{
  "model": "encoder-decoder image transcriber",
  "dataset": "seven-segment displays showing three digits",
  "train_examples": 195000,
  "image_size": 40,
  "crop_scale_min": 1,
  "horizontal_flip": false,
  "rotation_deg": 5,
  "tokenizer": "char",
  "vocab_size": 15,
  "encoder_arch": "vit",
  "encoder_norm": "layernorm",
  "encoder_norm_position": "pre",
  "encoder_activation": "star_relu",
  "encoder_mlp_ratio": 6,
  "encoder_head_dim": 16,
  "encoder_fused_qkv": true,
  "encoder_bias": "all",
  "encoder_qk_norm": false,
  "encoder_parallel_block": false,
  "encoder_inner_norm": false,
  "encoder_patch_size": [4, 4],
  "encoder_conv_stem": true,
  "encoder_layers": 10,
  "encoder_width": 192,
  "encoder_positions": "learned",
  "fusion": "cross_attention",
  "decoder_width": 128,
  "decoder_layers": 12,
  "decoder_norm": "layernorm",
  "decoder_norm_position": "pre",
  "decoder_activation": "relu",
  "decoder_mlp_ratio": 3,
  "decoder_head_dim": 32,
  "decoder_fused_qkv": true,
  "decoder_bias": "all",
  "decoder_qk_norm": false,
  "decoder_layer_scale_init": 1.0,
  "decoder_parallel_block": false,
  "decoder_inner_norm": false,
  "decoder_drop_path": 0.05,
  "decoder_positions": "rope",
  "decoder_cross_attention_every": 2,
  "decoder_tie_embeddings": true,
  "init": "lecun_normal",
  "residual_init": "zero_last",
  "optimizer": "adamw",
  "learning_rate": 0.0012,
  "beta1": 0.8,
  "beta2": 0.99,
  "eps": 1e-08,
  "max_steps": 6500,
  "batch_size": 64,
  "epochs": 2.1,
  "lr_schedule": "step",
  "warmup_steps": 650,
  "weight_decay": 0.2
}
Rows from block 7 of the image encoder of a small encoder-decoder image transcriber, named by matrix and row number. Rows with one number belong to one neuron. Each number is 128 + 24 x the weight over its row's rms, rounded and kept within 0 to 255. All counts start at 0. Numbers have three digits each.
After each neuron's rows are labels from the 100 images, of 14976, where the neuron reaches its highest value: "responds to" is what is common among them. Only what is clearly more common there than usual is listed. The data: seven-segment displays showing three digits. In brackets: how many of the 100.
# fc1: MLP up (encoder.blocks.7.mlp.fc1.weight, 1152x192), inputs 0-95
# fc2: MLP down (encoder.blocks.7.mlp.fc2.weight, 192x1152, transposed), outputs 0-95

fc1.141:140156131117138108089108155089147138109112094130096142078105136134113176137104127076140135136083135183165129118112116126151123109110117124129134140146175144132115173132127098136111099124132123122111119096099144119140110141100143124107139104145102132079141151125123095131142133140156117126
fc2.141:115100144229129194142117139137024143151129133112118133141076104179132111133109129138098124101145094101053123144135136139114116144142174105143117109091099111150141121129155142107112104158131120121153125159135110143108139102133110115138147163182155130157074129101152135111120105104117098146
responds to: the digit 3 (59); second digit: 3 (28)

fc1.358:123117134085103141132096143101149135171139113121109129103121100133155096155159133105115135187109148118149101105136154126118158124126092138142150129168153121145157109116127102103120087080145126118107075181123142133134112147119170136113113135148104135095094126154102113091093174128153133102
fc2.358:113098177202165188107124157137009137138112106148132166124062079105147131139112115114099122100156106106137140131120116122110146139092188134160118126125104113128117133125135131083154128159126158137129128132113070146131118123149115134130134155135152154184135168122155121135141116142115119171
responds to: third digit: 1 (31)

fc1.617:152137132105080123136136096176113159127166104096092113081119151130131114126076138103146109137146089141134085092120122108100127137133125089148149117118113126142151127128157116146098100121129092108105094092091128138100159121117132164133128093124166116080108126094089108183139175130134120100
fc2.617:128138094182137124133120135099070104110131140132132147149105142135122106133132130122111119111124115119142160141128118105141099104113186126126120127105106128141119124141146146062104179170105157137159121146154154110107096122158129145221140152116112128139156121109139142115123106126085152166
responds to: the digit 1 (73); first digit: 1 (32); third digit: 1 (31); second digit: 1 (30)

fc1.554:122140136138098154105136128164106150133156133069125147089114127130140122138122116129152088134096123162167149078126168113116133132130111112129150100130158135125152117114148124151099107126180078124105096125113180113125139105093138155125141111132144130068092119147080110107143137128109115097
fc2.554:113119032193177142104122145124063132112116096153133051132175127130118126149123106129116118108153125110118139131124096115116138146162171130015128141118109109123139132109131132102135212154113154129149122130136099129143127135152115130154129136122133147159153147111156140142132117139123126145
responds to: the digit 1 (55); blue glow (43); first digit: 1 (30)

fc1.695:150165134119090134142115138148134140138146117073122119130109133107143123153149145115154118137078155154118145114138162138120133117124109127136196122114114135126132154149166134131095120090169106101111108115129167122111108108158126106129101114152149120106122128161073099144147133109135110115
fc2.695:116129061188179131109129143125074148109106094149139099142171126131115118129121100112120126114151136102129153133130081125124126150162153140053119149130102115128154121123105143091147209170104147142122137131130095119149116129146121118164119151126129160161155131100160149139130090150117128151
responds to: blue glow (37); first digit: 1 (30); third digit: 4 (26)

fc1.385:141130123123158124097121142154119087077121126164135134111118131106130101126088137158142105115124176143121160126122112113136088093117120186130148116149153123143143180148140087115114104122118162146169159103154126133110060114179109070162134116115152127132135153157092130151137108082147107148
fc2.385:121109105156118122171142081098145113150140167074088099160145161131142121135149119122091132135153082099131101150148140100139135136153170089147124150120114139124088107162121117161131123149057101114106140124120139111126159129109103160152136127141093128106137087103136150116112091140113174102
responds to: amber glow (36); third digit: 8 (27)

fc1.713:156136158093119120080107139135149198097113100138139135128118150128136159112126106131173114149108117151143153082126143128096130154100131163131162149167147115094133115142117106124104102127124117143096093097083130097151117118092168061154091133165144141088096127141114125137143124146151099081
fc2.713:103101120190137161142128110103047103144110157123137089125133124137132111164130135142084154082133109096056129131136123122143138148142192114106088133130094115124131119130124160128107141173124123103132158156146115154123129149167085133148145125120093117132132180098163129086153108114126125155
responds to: the digit 3 (55); blue glow (37); second digit: 9 (30); third digit: 3 (28)

fc1.222:098132150113117156118130141140144146137136132163109153088093128126138094167135135108114125115149143155102147101176124118122130143087089086125169118135138119125123108103139136101139108129160140087114093082078144074126109114129140152124059136111179147111137118160076134120129116134125110099
fc2.222:121094143188175176116106120128056130109133125129119119129128163137131125139163128120132112086131115141160120141106128110136137101149186164107125146117134114136118148113140145108138174153121173132156126163177122169126126132089146163163160164108113122125107137106152138120118130139132120158
responds to: third digit: 3 (27)

fc1.367:145157125141082132121140117142140155143143127079151130087138149110151123141105158131126100141087134172123158091156182128111115120121113114109162125134140131126141112121164107134103137132162115117145104079139175125105134092105160113131126133151159117078119143139065091136145149099135132090
fc2.367:130129025186174143106123139130079153109122088146128054134192129137118124146125098129126104108144125111123150119122100118115133144179156139008127141132115110134142128110128123097140210146122142130139117127133099120141117133141128117156121146125135154148146138100145142153123117148125130127
responds to: blue glow (36)

fc1.334:139095127141111130114118107127094119121111107128084120116163116133161166105203120140129133102117140139105147115169119124136085168179159073104132137186108135145134115153120136123114133135129133160153121103093150104119099131150129075156077129113137160125130095123103104144157128120074127082
fc2.334:112159131121147101125138130143127129123144153144162129148086150109135131132066133117114125161164135152147143126101139114122186118058100160110113107076164102087109156110132124149149177097139135089127128168159103142143167133118148156122160109130147102133133160124148132130068128144193139174
responds to: red glow (45); green glow (37)

fc1.642:122142158105091119145151098152125137138120131111139154110132131075155106131076118099107112117115123124100152110152149103105120125137115083125180122131157134122114108082148123142127142077142087103090106086128150120133143117132114146102082084123153140106131099137106119146129164153142096112
fc2.642:109130068175175135089116146118090129087139108139141088140163151130112135151160132122139116107123131124125119134113109118130147136154175134037119146108116116125141155109144139090134197148111171136155124146165139137129130144129133138173138157102108127154144114106156141117117121133120112140
responds to: dark on pale (43); white glow (36)

fc1.730:115146150118114137071121104113128174091141084138168162131130137097110164131137138109156108112124125146132121066122162130136099125147137124141158131196141134110101122105134101106135123130147134136115125086084141076155085095111163107108106127108147164102122138122118136122103106146152099090
fc2.730:107107047202154158136114119137061097149121134133135033130183107136134111147105119149097130089142106108094141136152099114118111138179164139071109109131096120131133119135129147135116195148125132137141159135148101159131130138143111133149128139143113140142128166119156121111152111120134119153
responds to: blue glow (46)

fc1.395:151170118132098137139140140158118140131161144086138130103128148109142118146099153141152095125097126167109131090138160128104124103107100126125166099119153110140148144132174116126095144105172092106165068123138176104097116124128141110127119112125162102088115127134065099119126148114134115100
fc2.395:122124038184169136101124129125080157114118086143130063132193132135119126144130090119120109112144127110126160108130105118116133148180153134019124145142112106133139122105127122107142210141120135123129112119127101114155125134139129118151116142125134164144150133105151143154125118157126133127
responds to: first digit: 1 (28)

fc1.171:143117111149100170149161117098141145141141130094070131141136135167143125149165104103137137123092140115176118142123148141138112135153171082124122175155146146142124116143105121107105145162104058147090119132142160125124113120051095143147124166130109139105152110124130150123153125138104152086
fc2.171:137125227137160108108141131146136134123142113126138229170057123112129148097126128140124121168159115115096168138108112116122156151089124138217135133125044127130141143114117108135129086124097120138128122136133100117117107123160148083119098148159155161165141147108114131159107110126149118153
responds to: the digit 6 (57); first digit: 6 (36)

fc1.528:140161128097100125136145130143122137160150113093123141121134149107146129140143167131140108146090116166105134110148185137114138149139112116136198122150110144130142154103161103142128117105170110105120103111103167116097113111144141110128141099135132131101087135162074113150150153070143135101
fc2.528:112116058187179132099119143124070148111105080157137094134175122124110129145118090115119124111156137107130153121126083123119136149159154138042123152128105108127145129112117126107147206157110146135137128125136092124171119136145119127146121145120137159153156147111171149145131112155121127142
responds to: the digit 4 (55); blue glow (37); first digit: 1 (30); third digit: 4 (27)

fc1.70:133154132126089112138132101170127180152145110071116115106130158112136108160120141120140100140125113137110154096127162130109121114125112090115188114153089135105138133109154137130094129086138064087117122085105151112118140107121104131121074120132135128102130112128078098158135138135133117089
fc2.70:120132049182174143102121155119088130098115090160138076142176119129113142141118115128135125097129144116133133134117076141129127135156150151043107147120121122129153140133106144090134209178115161161139152135145105133137113143137117117157129140111109139152150143112158145129135106131122116140
responds to: white glow (42)

fc1.398:151154138113099120120130133174127135106168124108150123107128160101141119133104154156155085122082130160136157104128171119107130115135115138114162098115155157125123165122177108115113131119166102121161094124144184120092107122137144125121129119127126117093118134174083090137120154090142127099
fc2.398:122124044185166136103130122124085159118122086138129069137192134137121123149132091116118105115150123107121161102132111119114137148178155129019127148142111103139137118100129119114140202129122129116127106119128103110160128133136131118150115143129139164138148137103153142159119118161126131122
responds to: first digit: 1 (26)

fc1.57:131101119133152127129127167139129115124132114156079136040151117136136137089150113107114126132114181121136117107137125123141079103151108135143130115171112143118125100144116156116111137111141119189107114061081146140157082128148126107121091135123102133131155105156131142126169145111105154134
fc2.57:130163174136089144151127120132103121119144171102142182173050120115142113135088144135141122105121106113095108140119160161112156151078126115143129101032191129135128121134144135143118121107144115109114118152144131141121172119109121147147176117140152084110067099127162101082095126130147096153
responds to: decimal point (100); third digit: 9 (26)

fc1.504:133103125149096154116147135132127136118131112150074119073143135150102138129135100077122118118105164144173096143118133101161061068141147098110122158133151158151117127157125139115108125144134145146113154081116147120145111171097128169133111147125103132073138105122096120129160123128068169106
fc2.504:116136126079099110148130104136125114140133167120204136171091090097146129134126152145131126124160100094084140134139139146102164167094095149138143093131146101111165108109144119159129148084154122126129129173132085143118142106157098121118136099139135127175115158127162121114088128109182096158
responds to: decimal point (86)

fc1.429:150178122139080115130129105165122141135165125061127117120130160116145099139115141139129107114072113142114146104129166133107129114135104121125172108132135145124132123122176120143116120103163061099113078115141155132103148116138131124101104101126139122097110128128091091129121141114121120111
fc2.429:122130045187176134098128138127086154105122077153129074135187129133114129144125094122129104116147133116127156110125097116113133141175154135018127146136112108137141129105124120100139208140118141130139114119132105110151115137140131116151118141121138166144154140106152143159123118154123131129
responds to: the digit 4 (55); third digit: 4 (26); first digit: 1 (26)

fc1.28:148117122157123168098129153136109116113129112155090109086138125128125159106161127116118128094084145150152131132115121095151029115174135104130118150152131140163089159123091143097112115146148151151133129079115155113128085138098136139148093149140102127077128096114119115128145136133062153093
fc2.28:118132133093085095143125109113117104139128177116198140154090099121150136117109151122129125126161111114105114138149151141105159154095112132132141093119147098102152107119136125161130164081161134115105118160119101132112162112143108151123149094144144120154107144134165112109085129110186104170
responds to: decimal point (98)

fc1.399:108118120123122120090108137135151104091123162174129120060097113106130114125093144154103118159107139195121150158102127082132093103109105159115130128142140115142150209142125115121145111119160177134186120138139133133134097115187140084094152089106129126126132169126095129139097146122131114174
fc2.399:127123096177117157169137099127111137166151161066081073162152145126142105122133123110101130077155096086110100164163165126113116147147171089123132135086114152148099100162123110138126123128113093134101131124114139129117183109085119153129157136201118126106058094128162134108110096138132140114
responds to: decimal point (97); the digit 2 (68); second digit: 2 (40); first digit: 2 (36)

fc1.721:125139156098119140114087127135165126104130154121176162136141102137124094114133133135165109120112151140121136171125102119119104145105125160108155130115164168120147145125135103129118124138134191161210132137142114122116075120186130126137132093133147145147117114146126120129133119083146114168
fc2.721:115118139206121151130135090137085128160131132095086111127135141109135138123138101126101122113122090131150136115163142083116129140170165095170110147133092146122061127132132109138126130129113117109117132078112135120145152145105104141137104152142109148088153096093123141121136123161106189108
responds to: red glow (50); first digit: 4 (25)

fc1.194:137119130109112086071087104141158116097110110149180149099156122108118131138140140140159105124103131120097156112134086118125083158130095127135159142169152123113154135097137104136100124132128123160127101045082137131124097141171099083132094091117117135146141070130114148168109170109136087105
fc2.194:132124078190151161143123124107057120111135161122109084156150179135113095158119137111104122109147127134178144173118127104152143087137176124073097143110130142142101135144119131093126163182097152099124133162162137129100126125100148145180158156108106101121111136091125150118103103136112153148
responds to: second digit: 6 (28)

fc1.446:096125162131166142140143167114117126119118154158092144134123093129147144108156134147114152121139161111162157143099129116095139123095147147161088134110094124120101132146097146097154140127075170144110159162122091117137088168173126121114142159112120146179168118101159115120105102133121148168
fc2.446:141102061156145162115121121148088195139153106116121058138179147135154109164147121107122084111121153119144144155135145117133143130165137131048118150130119122139111131126111107120129184094147131104118108119140129137137154133080162151139118169142158117112115125100141138155118118163128146122
responds to: the digit 1 (56); third digit: 1 (27); second digit: 1 (25)

fc1.647:156127131135132138115115120144152128128152131093117141118142152129168110113111157144149103148090120151144166124149172162115116131097085163136180078142123112129143162114163089122100108108124122142115094118136172140108129105143164121142136118115150145104096136142065098120145168083149125124
fc2.647:125116055188176142108121139118066152115102083155132085132171126129109123145125093113121125110154132102128145123125088124128134151165161130043125157132106108122141121113112133092144205164107147132127131124130093118152117129151109124152120142121132155150159143097170152149132104154119130143
responds to: the digit 4 (56); green glow (36); third digit: 4 (30); first digit: 1 (29)

fc1.288:138163160159152152098089132118139101092130128159180137133112118113090087140104152176142116117139132131120154156094097167126131109111132215136116117155157113134150163118131122150113111135155147139150143177150152127104105105135150105144177092117149123170119169139134152142132104095148090112
fc2.288:114103180136124142160144086111146113154143154075073170159079160136142116148154123117094141149156089100146120156153145097124137130112174077224125139122103149143084114167128116151138082133089111116107129131115150126129163127110131163128132122140104129122115092116131130122107107133105163092
responds to: amber glow (36)

fc1.18:155145133121084117140126143156154161134119125086110154124091121099152106127129124141105085152095107141107163105159156156104120130127097145157164107154136124146126158111143100122108105092162091107114112076094142095121142117131159140132128093146171148099103122137085105147105135112144146096
fc2.18:105105133173177141103117156116060122094110104161160152120105129119119130155134116103118137106148142108126131139119096124133151153115190122114125149108097107115152136123126142092149159164105177135149141138150110136150132149158105155163130139106121133165164154116179146120129110143122100155
responds to: blue glow (41); first digit: 1 (30)

fc1.451:125142100095107120143131054114146116118135131098127113161135128136127138137185138164133132105144105086104108103145146135120142195161134086119142128173144119135150070124125122154120147122099113147104108127109131099125139137131100113187078139105105128115126107121123133126134117133100125077
fc2.451:125134129169193150100135173149121147119143088171108140119146146120124126128070121123115134174152152168158173145098110117116141096113114176096104124090104143099094185142115109119139149148112138124151139130139113153128121118144172116107155134133160130133154165126115129162114113142157131161
responds to: blue glow (36)

fc1.438:143166137150102146127134156162123154153146112106102142106104147086155107143080128113127092125108161153094156077130147107111104113125115118131178119126106156123114120108145134132082136099166107106122117076086139093130124104108128145140094115146161140084106124130092090160131137140138119121
fc2.438:108122055184178135102121145121073124098125112144142076147169138129120126151146120125129122107142126111115131147117087129128136142167168135033116145118117118130161143131120140101132197171100159144150147137157112139128126139141118126173128144110111130171146126113152143117131101125123114141
responds to: dark on pale (64)

fc1.673:134125139154128170163149119118129177154131144108050132097115163165159098152113126115141135118137131121179128119166134141138123120119145096108099161086170137103111114151116121107108120162117096107106117136129141117120175131061144157150125166155123118099122140113118122130140099153090140101
fc2.673:121131079150158101106144153134121106118138120145158112172136093084147126116145139143101112152160091099086176143127095119103129165146130156112142115141092127125151153126135101121129160139109151153138107139129092116090097116183104080123116127127127178193169150115129124162108088118153120155
responds to: blue glow (41)

fc1.454:113111107096103158107132128121138139139142109166137132056130143106134152124107134118133123117078158167169117092126122126130108079121090136147102133167187132151158132145138122124148112135151180104177105113131149114166118137097147102110144089125149132078095160146104142122116130145150118087
fc2.454:115119070222136160136130155153056138140155145098121038142174137129147092143121137120095119092153099106076138154134160128092122152190164116050122103098100144139136129140155133133122152152127113115133118160134113139099142096119121113143161150166144135149085116107127111121134098115128108151
responds to: the digit 3 (60); the digit 9 (55); white glow (37); third digit: 3 (32)

fc1.388:146117132106130106116112177166149119103108125151162137117124125122122087121106138164134127126156156137093168164135089158106085111104133153127143125145128125108141178106122124130130119131117178160192141150161126134111093114175117083137137123100142158170108139154106148143145134101137075138
fc2.388:110117121187127180139136091108113138141140143085076092159144164125156137147145124118103130110126101103160118160146151113131146157163161091107101155109116144143089113159121121147137143160074105101097135113112151117121159151095140154144129156141103122096127075087132142105116092144107171093
responds to: second digit: 8 (29)

fc1.732:143151122097099144109147133149116173134159129099122150081150145113140106133144157146136096122084146160133150080123169138126126130127118125126154079146143139121155129116162111118107118123192102127154084081111163128124120108109153130124108099120155128070093136167068110160142152128155116112
fc2.732:125125029193181145114121141130071143110113092146129052135181130139117122148122096132121114105149125101118144132120091118118133147174165133019127145125111110129143126116123133098137206154114144132142132132135095124140119132148117120159125144126131148155146141099151143148130112139120130131
responds to: blue glow (42)

fc1.411:133120131114158158131107155142147113092101142137131140133120078141079097103071132136139148111146112120122122181105121125128129112113139178152120095110113114126139165119111102093124130125120156170184148183124114148116071121156132153154142133101151137164132143165116166130121116110151119164
fc2.411:118126087194101180123121091113065156153116114119110081149170154115127127149126126099134120105104129136170132119160156137141133125184124111063107147105146122109090111124117116130124220137107107106103112097127157128136160119081132167156128152120128137073118097115130160132121113161105160128
responds to: the digit 1 (63); red glow (53); second digit: 1 (29); first digit: 1 (26)

fc1.363:156105140098122152125120095112166127112122094104131156085105098149100149120166131122154111118106157163098128091137156121135129122119079111151152142210147128102145120108142140148142108127113145136131131073137092112139104143134093118111059088096131149117138109172145105161167163144148149090
fc2.363:081119100184138160128126132128065124114132147122127087130163133144137118155123128113089123078128129129143143147111149075148151104145198130063109138087127132176118132121140137106154135127146156097136117197132147100151116155126177149148192158136137130106109154105132132092087130153116131138
responds to: the digit 3 (59); second digit: 3 (30); third digit: 3 (27)